Weights of a small image super-resolution model.
Model: 1.66M parameters, arch edsr, norm none, activation silu, depths [14], widths [80].
Training: 13000 steps, batches of 192.
Rows from block 3 of a small image super-resolution model, named by matrix and row number. Rows with one number belong to one channel. Each number is 128 + 32 x the weight over its row's rms, rounded and kept within 0 to 255. All counts start at 0. After the name is the row's rms in percent of the matrix's.
Before each channel's rows are labels from the 100 images, of 14976, where the channel reaches its highest value: "colour at peak" is the nearest of a few named colours to the mean colour under the peak. Only what is clearly more common there than usual is listed. The data: numbers of one to four digits printed on busy colour backdrops. In brackets: how many of the 100.
# convs0: first 3x3 conv (model.blocks.3.convs.0.weight, 80x80x3x3, each kernel summed), inputs 0-79
# convs1: second 3x3 conv (model.blocks.3.convs.1.weight, 80x80x3x3, transposed, each kernel summed), outputs 0-79

colour at peak: white (40)
convs0.1 096 [148 110 145 114 142 168 150 184 109 149 106 197 138 102 161 158  79 114 170  93  75 121 187 115 163 124  92 147  82 140  96 103 136 144 138 157 198 153 198 112  69 147 140  82  99 145 150  97  81 123 108 144 144 144  76 181  60 117 140 113 120 141 133  73 170 137 141 136 122 133 156 103  80 146 150 139 168 131  90 130]
convs1.1 110 [155 149  88 128 129 148 138 101  82  85 157 112 109 141 118 162 143 196 148 128 102 124  92 127 138 169 111 160 131 152 130 121  67 143 156 136 103 208  80 142 193 113  95 132 122 137 120 139 117  80 109 119 125  97 158 150  93 133 110 154 143  80 225 173 134 123 161 115  69  96  49 142 141 152  73 136 127 142 131  82]

colour at peak: green (32)
convs0.33 108 [174 120 101 165 106  89 161 100 127  66 124 136 107 138 153  85 122  72 157  98 150  86 167 172 102 151 167 156 169 115 161 116 108 114 110  78 119 161 175  93 136  69 122 124 128 116 134  58 130 155 125 132 140  74 151 178  67 167  72 118 125 156 154 154 115 109 133 128  62 131 153 109 169 128 189 109 123 141 166 173]
convs1.33 098 [ 85 122 140 126 178 142 108  73  99 191 119 119 125  86 117 124 153 160 124 107 108 172  77 111 146  88 115 107  64 163  94 139 121 158 174 180 124 113 113 134 160 102 158 122 146 127 106 173 127  35 155 120 142 205 138 132 160 105 160 120 173 159  81 126 139 154 152 121 167 133 144 177 102 169 101 170  84 135 158  83]

colour at peak: green (72)
convs0.60 123 [106 138 139 164 171  78 168 135 102  93 109 106  78  86 148  85 121 119 192 144 157 112 111 141 121 118  48 160 153 127 128  88 105 145 139 210 200 120 106 101 139 162 138 147 101 143 148 117 116 130 111 132  95  98 160 124 112 151 153 104 137 133  93 137  70 124 123 252 137 132 140 161 126 110 139 144 141  68 128 132]
convs1.60 098 [180 150 165 132 126 140 141 125 187 188 104 152 132 199 108 174  82 139 105 149  83 140 135 152  87 154 147 136 103  68 186 114 163  94 137 118  64  99 128 129 159  87 115 128 181 127 121 105 111 116 147  97  59 131  78 194 104 143 182 120 172 125 166 121 125 128 152  84 121 122 120 110 126 129 174 137 148 193 121 144]

colour at peak: black (50)
convs0.21 097 [ 72  93 108 104 151 110 137 157  76 132 159 140 108 105 122  91 100 117 126 189 156 119 136 133 127 101 122 167 142  77 117 128 142 113 149  68 137  78 135 135 160  84  75  73 110 145 172  93 109 155  92 192 104 133 145 166 106 161 118 162 120 142 128  92 147 120 137 158  93 160 236 182 135 170 146 126 167 183 132 128]
convs1.21 097 [189 146 163 120 106 129  97  99 165 120 132 102 156 140 165 129 157 122  50 116 128 133 187 129 107 197 123  95 172 140 131 138 121 127 108  89  80 216 148  73 125 156 127 141 162 109 130 149 167 118 145 174 121  94 135  96 125  85 118  67 139 101 146 125 107 107 139  82 158 135  76 121 192  80  57 131  99 122 143 133]

colour at peak: brown (54)
convs0.79 112 [151 118 137 172 113 122 128  94  99 142  93 118 120 155 146 114 142 115 111 137 124 116  88 148 133 119  25 103 173 112 140 157  99 148 203 196 212  97 119 138 106 145 133  58 109  69 160 103 104 125 146 122  94  64 155 101 114 118 127 159 131 163 118 161  95 153 176 190 144 126 148 134 152 107 141 143  95 121 121 183]
convs1.79 100 [136 117 159  96 133 180 140 135 129 108 180 148 148  78 135 110  48 103 152 143 167 131 164 121 137 125 200 121  80  90 150 172 148 140  87 152 114 125  87 215 212  85 139 150 144  90 115 130 126 140 161 131  82 127 147  76 100 143 103 122  98 111  86  88  92 115 106 118 153 133 142 133  93 108 137 164  95 161 102  75]

colour at peak: brown (53)
convs0.70 100 [ 93 181 161 126 149 161 104 150 166 122 148 123 116 134  88 168 148 105 135 144 160 105  89 109 145 154 134  78 154  72 119 145 110 104 107 106 132 151 121 153 107 137  84 103 102  86 178 147 136 169 136  84 161 112 152  59  93 139 157 158 220 151 138 118 110 119 155  79 143 120 139  59 141 101  53 133 109 115 151  49]
convs1.70 108 [175  98 110  60  95 125 112 196 124 145 167 103 138  96 160  87  54 119 128 152 157 210 156 137  83 143 182 145 117  86 149 161 153 124 178 140 110 125 107 118 105 140 101 185 133 138 104  90 128 169 108  86  76 121 159 101 118 111  94 148 112 162 112 139  91  83 107  98 118  99 117 145 137  75  84 176 109 129 101 158]

colour at peak: green (34)
convs0.51 111 [134 142 153 134 134 103 100 133 116  22  75 182 117 161 135 154  67 177 203 115 180 128 144 133 110 103 140 110  86 154 174 155 118 109 171 134  71  94 119 110 163 126 116  83 133 156 114 188 117 160 113 126 123 107  93 139 176 129 154 118  58  83 155 133 143 147  92 135 122 152 154 102 186 111 145 129 142 139 116  89]
convs1.51 092 [194  90 129 111 102 130 135  84 102 205 202 123 114 127 166  61 130 104 126 109 101 101 112 114 150 116 111 166 171 158  79 137  78 172 148 124 134 142  87 125 149  89 161  89 176 141 108  81 107  63 153 193 196 146 130 118 106 116  66  96 139 146 130 120 127 155 135 127 134  78 147 151 138 155 165 132 101 139 124 138]

colour at peak: white (33)
convs0.77 088 [182 129 199 172 113 160 111 106 101 116 127 126 124 136 175 102  54  69  68 155  70 152 143 104  80  93 130 139 149 134 146 152 143  93  85 154 171 169  94 127 194 139 125 157 125 126 192 167 109 134 151 135 127 203 105 144 119 110 141 164 123 116  75 147 149 146 123  88 110 184 131  84 114 133 173 130 120 132 131 154]
convs1.77 089 [153 145  80  98 151 117 135 221 191 142 170 148 149  88  79 116 111 142 149 167 145  89 120 144 165 108 158 109 152 109 182 118 159 128 215 101 143  56  88 152 106 161 102 110 135 137 118 112 171 146 136 121 130  97 150 133  74 157 105 107 134 212  82 122 125 144 106 103 161 173 147 150 132 158 107 120  91 123 126 147]

colour at peak: white (76)
convs0.78 105 [ 51 116  87 171 149 146  73 111  82 143  89  99  95 128 133 155 255 164 110 158 192 110 144 133 184 143 123 118 148  38 156 122 109 131  95  77 127 109 143  94 119 129 156 139 151 156 149  94 157 136 110  99 134 118 146 135 113 129 108 167  91 145 114  92 114 126  97 138 127 134 121 119 106 137 110  91 111  99 117 130]
convs1.78 120 [110 108 143 123 110 105 119 173 120 184 165  88 146 155 140 162  96 148  70 142 197 123 206 141 155 131 153 100 176  83 192 118 131 108  89 111 129 136 123 129 102 132  42 186  93 122 118 140 101 106 102 145 142  97 156  65 120 137 147 144 116  65 122 184 121 166  63 113 170 144 139 139 115 136 119 158 115 104 109 103]

colour at peak: green (29)
convs0.42 144 [108 150 145 173  82  65 120 142 113  21 127 112 113 146 161 123 157 169 138 124 181 131 125 128  73 128  53 164 160 138  93 132  72 145  97 168 165 105 126 132  73 122 112  90  76 153 125 125 154 141 131 169 141 141  95 163 192 124 181 109 118 147 184 123 127 130  98 133 155 152 145 144 147 121 143 152 118  75  91 102]
convs1.42 092 [101 149  96 141 144 121  90  58 155 159 127 145  86 110 117 129 178 107 189  95 127 129 154  87 130  98 104 157 166 169 181 167 100 101  93 103 138 113 142 147 148 151 141 157 151 135 124 122 154  89  77  45 113 122 101 116 161 154 162  84 161 103  94 113 152  74 126  92 115  79 105 199 132 156  83  80 139 124 145 181]

colour at peak: white (50)
convs0.31 092 [137 162 102 110 182 114 127 136 164  96  95 105  98 105 134 151 145 157  96  86  94  89 139 132 111 120  95 109  85 174 111 126 130 163 166  72 175 117  65 149 169  92  95 180 169 112 125 146 138 186 106 171 161  45 134 130 131 144  96 113 155  74 133 148 120 104 184 122 151 113 220 101 109 115 170 111 137 134 117 108]
convs1.31 107 [110 137 205 107  96 108 125 163 103 127 153 163 150 136  98 120  72 110 143 122 150  53  97 177 143  83 152 165 162  96 144  88 107 147 133 164 180 191 141 185  69 152 146 153 113 128 104 112  72 120 169 170 133 173 158  97 111 163 166 139 136  88 113  89 139 170 118 156  93 148 161 155 177 152 111 148 113 107 100 152]

colour at peak: green (30)
convs0.29 078 [187 128 169 141 130 104 164 204 134 111 144  99 126  67  74 195 148 135 123 150 157 145 104  48 140 104 128 113 155 155  89 111 134 172 145 117 163 103 115 123  93  67 124 128 107 143 144 137 134  95 122 164 116 143 163 118 102 152  83 140 141  82 140  83 169  87 138 187 115  89 145 151 175 129 139 132 112 207 102  89]
convs1.29 087 [ 61 108 123  96 127 163 103  96 124  98  72 173 108 210 162  97 157 137 164 132  80 114 133 153 109 197  86 135 121 147 111 137 114 102 103 160  79 131 120 155 175 143 157 121 126 157 120 118 112 164 123  93  99 134 119 155 235 149 135 150  93 147 162 142 139 159 156  87 160 103 116  94 155 134 137 125 138  52 144 164]

colour at peak: green (36)
convs0.41 081 [138 161 103 185  91 121 140 123 163 137  95 112  93 172 142 167 180 102 121 100  79 137  69 116 128 155 121 170 134  29 115 114 136 121  91 135 115 166 145 150  80 164 128 147  61 169 128  78  86  35 112 153  84 150 120 120 142 115 133 133 170 157 108  89 159 133 125 142 143 164 144 163  98  80 121 113 128 109 117 165]
convs1.41 097 [128  66 173 150 164 153  91 145 113 125 125 163 168 147  95 133 133 134 145 117 169 128 143  76 117  52 175 135 150 121 153 173 164 130 143 114  87 101 130 146 188 136 150 107 130 106 115 211 181 125 135 108 159  93 179 149  69 157 117 139 110 107 134 139  97 123 203 104 128 146 127  79 111  66  91 147 167 162 139  88]

colour at peak: black (56)
convs0.8 129 [109  84 156 121 113 174 144 136  70  98 144  91 150 177  99  95 156 143 147  64 137 157 144 112 148 183  58  84  83 125 129 110 109 195 139  81  74 162 127 118  91 111 156 135 110 154 125 150  98 154 162 142 158 122 113  73 122 129 104 147  81 126  92  95 127 176 184 140 165 149 159 155 161 120 107 125 154  95 201 129]
convs1.8 111 [155 138 108 142  23 139 182 162 184 181  60 184 135 119 172 136  86  94  97 185 128 132 130 140 149  95 139 156 128 122 155  99 108  98 124 149 134 149 128 109 159 177 148 124 134  98 172 119 142 104 126  98 139 135 136 187 104  48  94 146  91 126 106  94 143 140  97 129  97 177 114 103  91  98 103 146 135 153 102 167]

colour at peak: red (33)
convs0.6 092 [199 101 117  98 142 127  94 127 171 146 138 132 132 156 146 113  81 156 132 157 140 115 146 113 113  96 194 151 153 175 126 170 130 108 104 118  99  71 151 141 155 110  53 131  87 139 141 192 173 161 135 130 108 178  62 102 109  98 143 152 135 136 140 125  66 175  86 111 112 176 108  69  97 138 130  99  90 105  62 137]
convs1.6 095 [ 74 129 133 139 125 131 152 124  65  93 134 114 134 124 148  76 127  71 149 130 163 143 132 122 170 113  89  88 130 100 114 183 110 115 142 182 203 110  67 155 115 143 164  94 113 126 147  97  78 143 158  95 143  99 202  92 175 144 165 114 135 128  65 132 159 146 168  84 121  92 138 126 132  92 145 159 177  86 173  91]

colour at peak: white (31)
convs0.13 101 [108 144 184  97 181 188 135 160 143  69 171 162 153 118 187 211  86 112 140 120 163  81 154 107 112 101  81 131 143 141 106 133 157 170 128 137 140 110 169 118  68  94 103 123 145 187 115 119 168 136 135 121 159 189 140 106 138 140  95 129  95  83  85  81 109 149 138 124 153  96 194 108 106 123  87 109 120 126 114 102]
convs1.13 101 [ 66 131  90  95 112  84 139 103 151 183 136 169 124  87  83  82 127  82  58 162 118 129 114 122 111  71 164  99 138 125 106 192 124 114 109 135 110 152 118 164 115 111 195  99 108  88 103 120  81 157 159  54 126 181 129 143  85 134 136  95 137 134  97 151 132 112 156  95 106 147 140 139 179  77 119 158  95 185 135 149]

colour at peak: red (53)
convs0.18 088 [174  84  70 149 165 129 133 105 100 120 116 213 115 186 106 153  26  98 112 141  83 108 167 126 185 106 133 163 120 145 125 156 122 102 139 111 174 115 131 172 136 137 129 140 144 108  93 146 163 137 157 107 129 174 144 135 118  90 114 120 104 166 119 165 186 176 142 189  93 125 107  76  97 159 113 108  86 147 113 103]
convs1.18 096 [109 159 172 161 138 142  77 200 186  96 136 117 151 154 123 147 143 183 166  85 134 130 161 149 115 121 132 156 166 132 131 123 147 183  97 145 151 181 104  92 170 111 137 108 153 147 150 126 166 127 131 175 114  54  79 144 119 123 170 129 136 101 180  92 125 131 119 121 175 132 155 154 184 106 185 142 211 131  99 168]

colour at peak: black (50)
convs0.43 113 [136 127 103 103 113  87 124  92 163 109 182 142 127 113 132 144 117 123 197 136 124 156  70 142 105 129 139 115 150 126  60 119 145  91 143 115  91  80 138  87 117  70 120 111 102  87 158  93 147 105 100 135 119 116 109 112 145 104 138 152 199 188 141 159 102 127 166 124 121  88  78 111 189 128   5 111 103 116 117 151]
convs1.43 128 [143 160 136 112 125 152 125 204 121 101 142 167 144 102 149 131 113 133  74 188  70 125 151 182 115 205 170 158  97 121 121 104  91 133 142 125 105 128 105 128 182 167 116 165 119 158 123 103 142 132 103 142 130 168 125 128  89 101 110  98 142  78 139  90 138 114  89 111 165 148 107 158 195 154  49 118 140 178  52 108]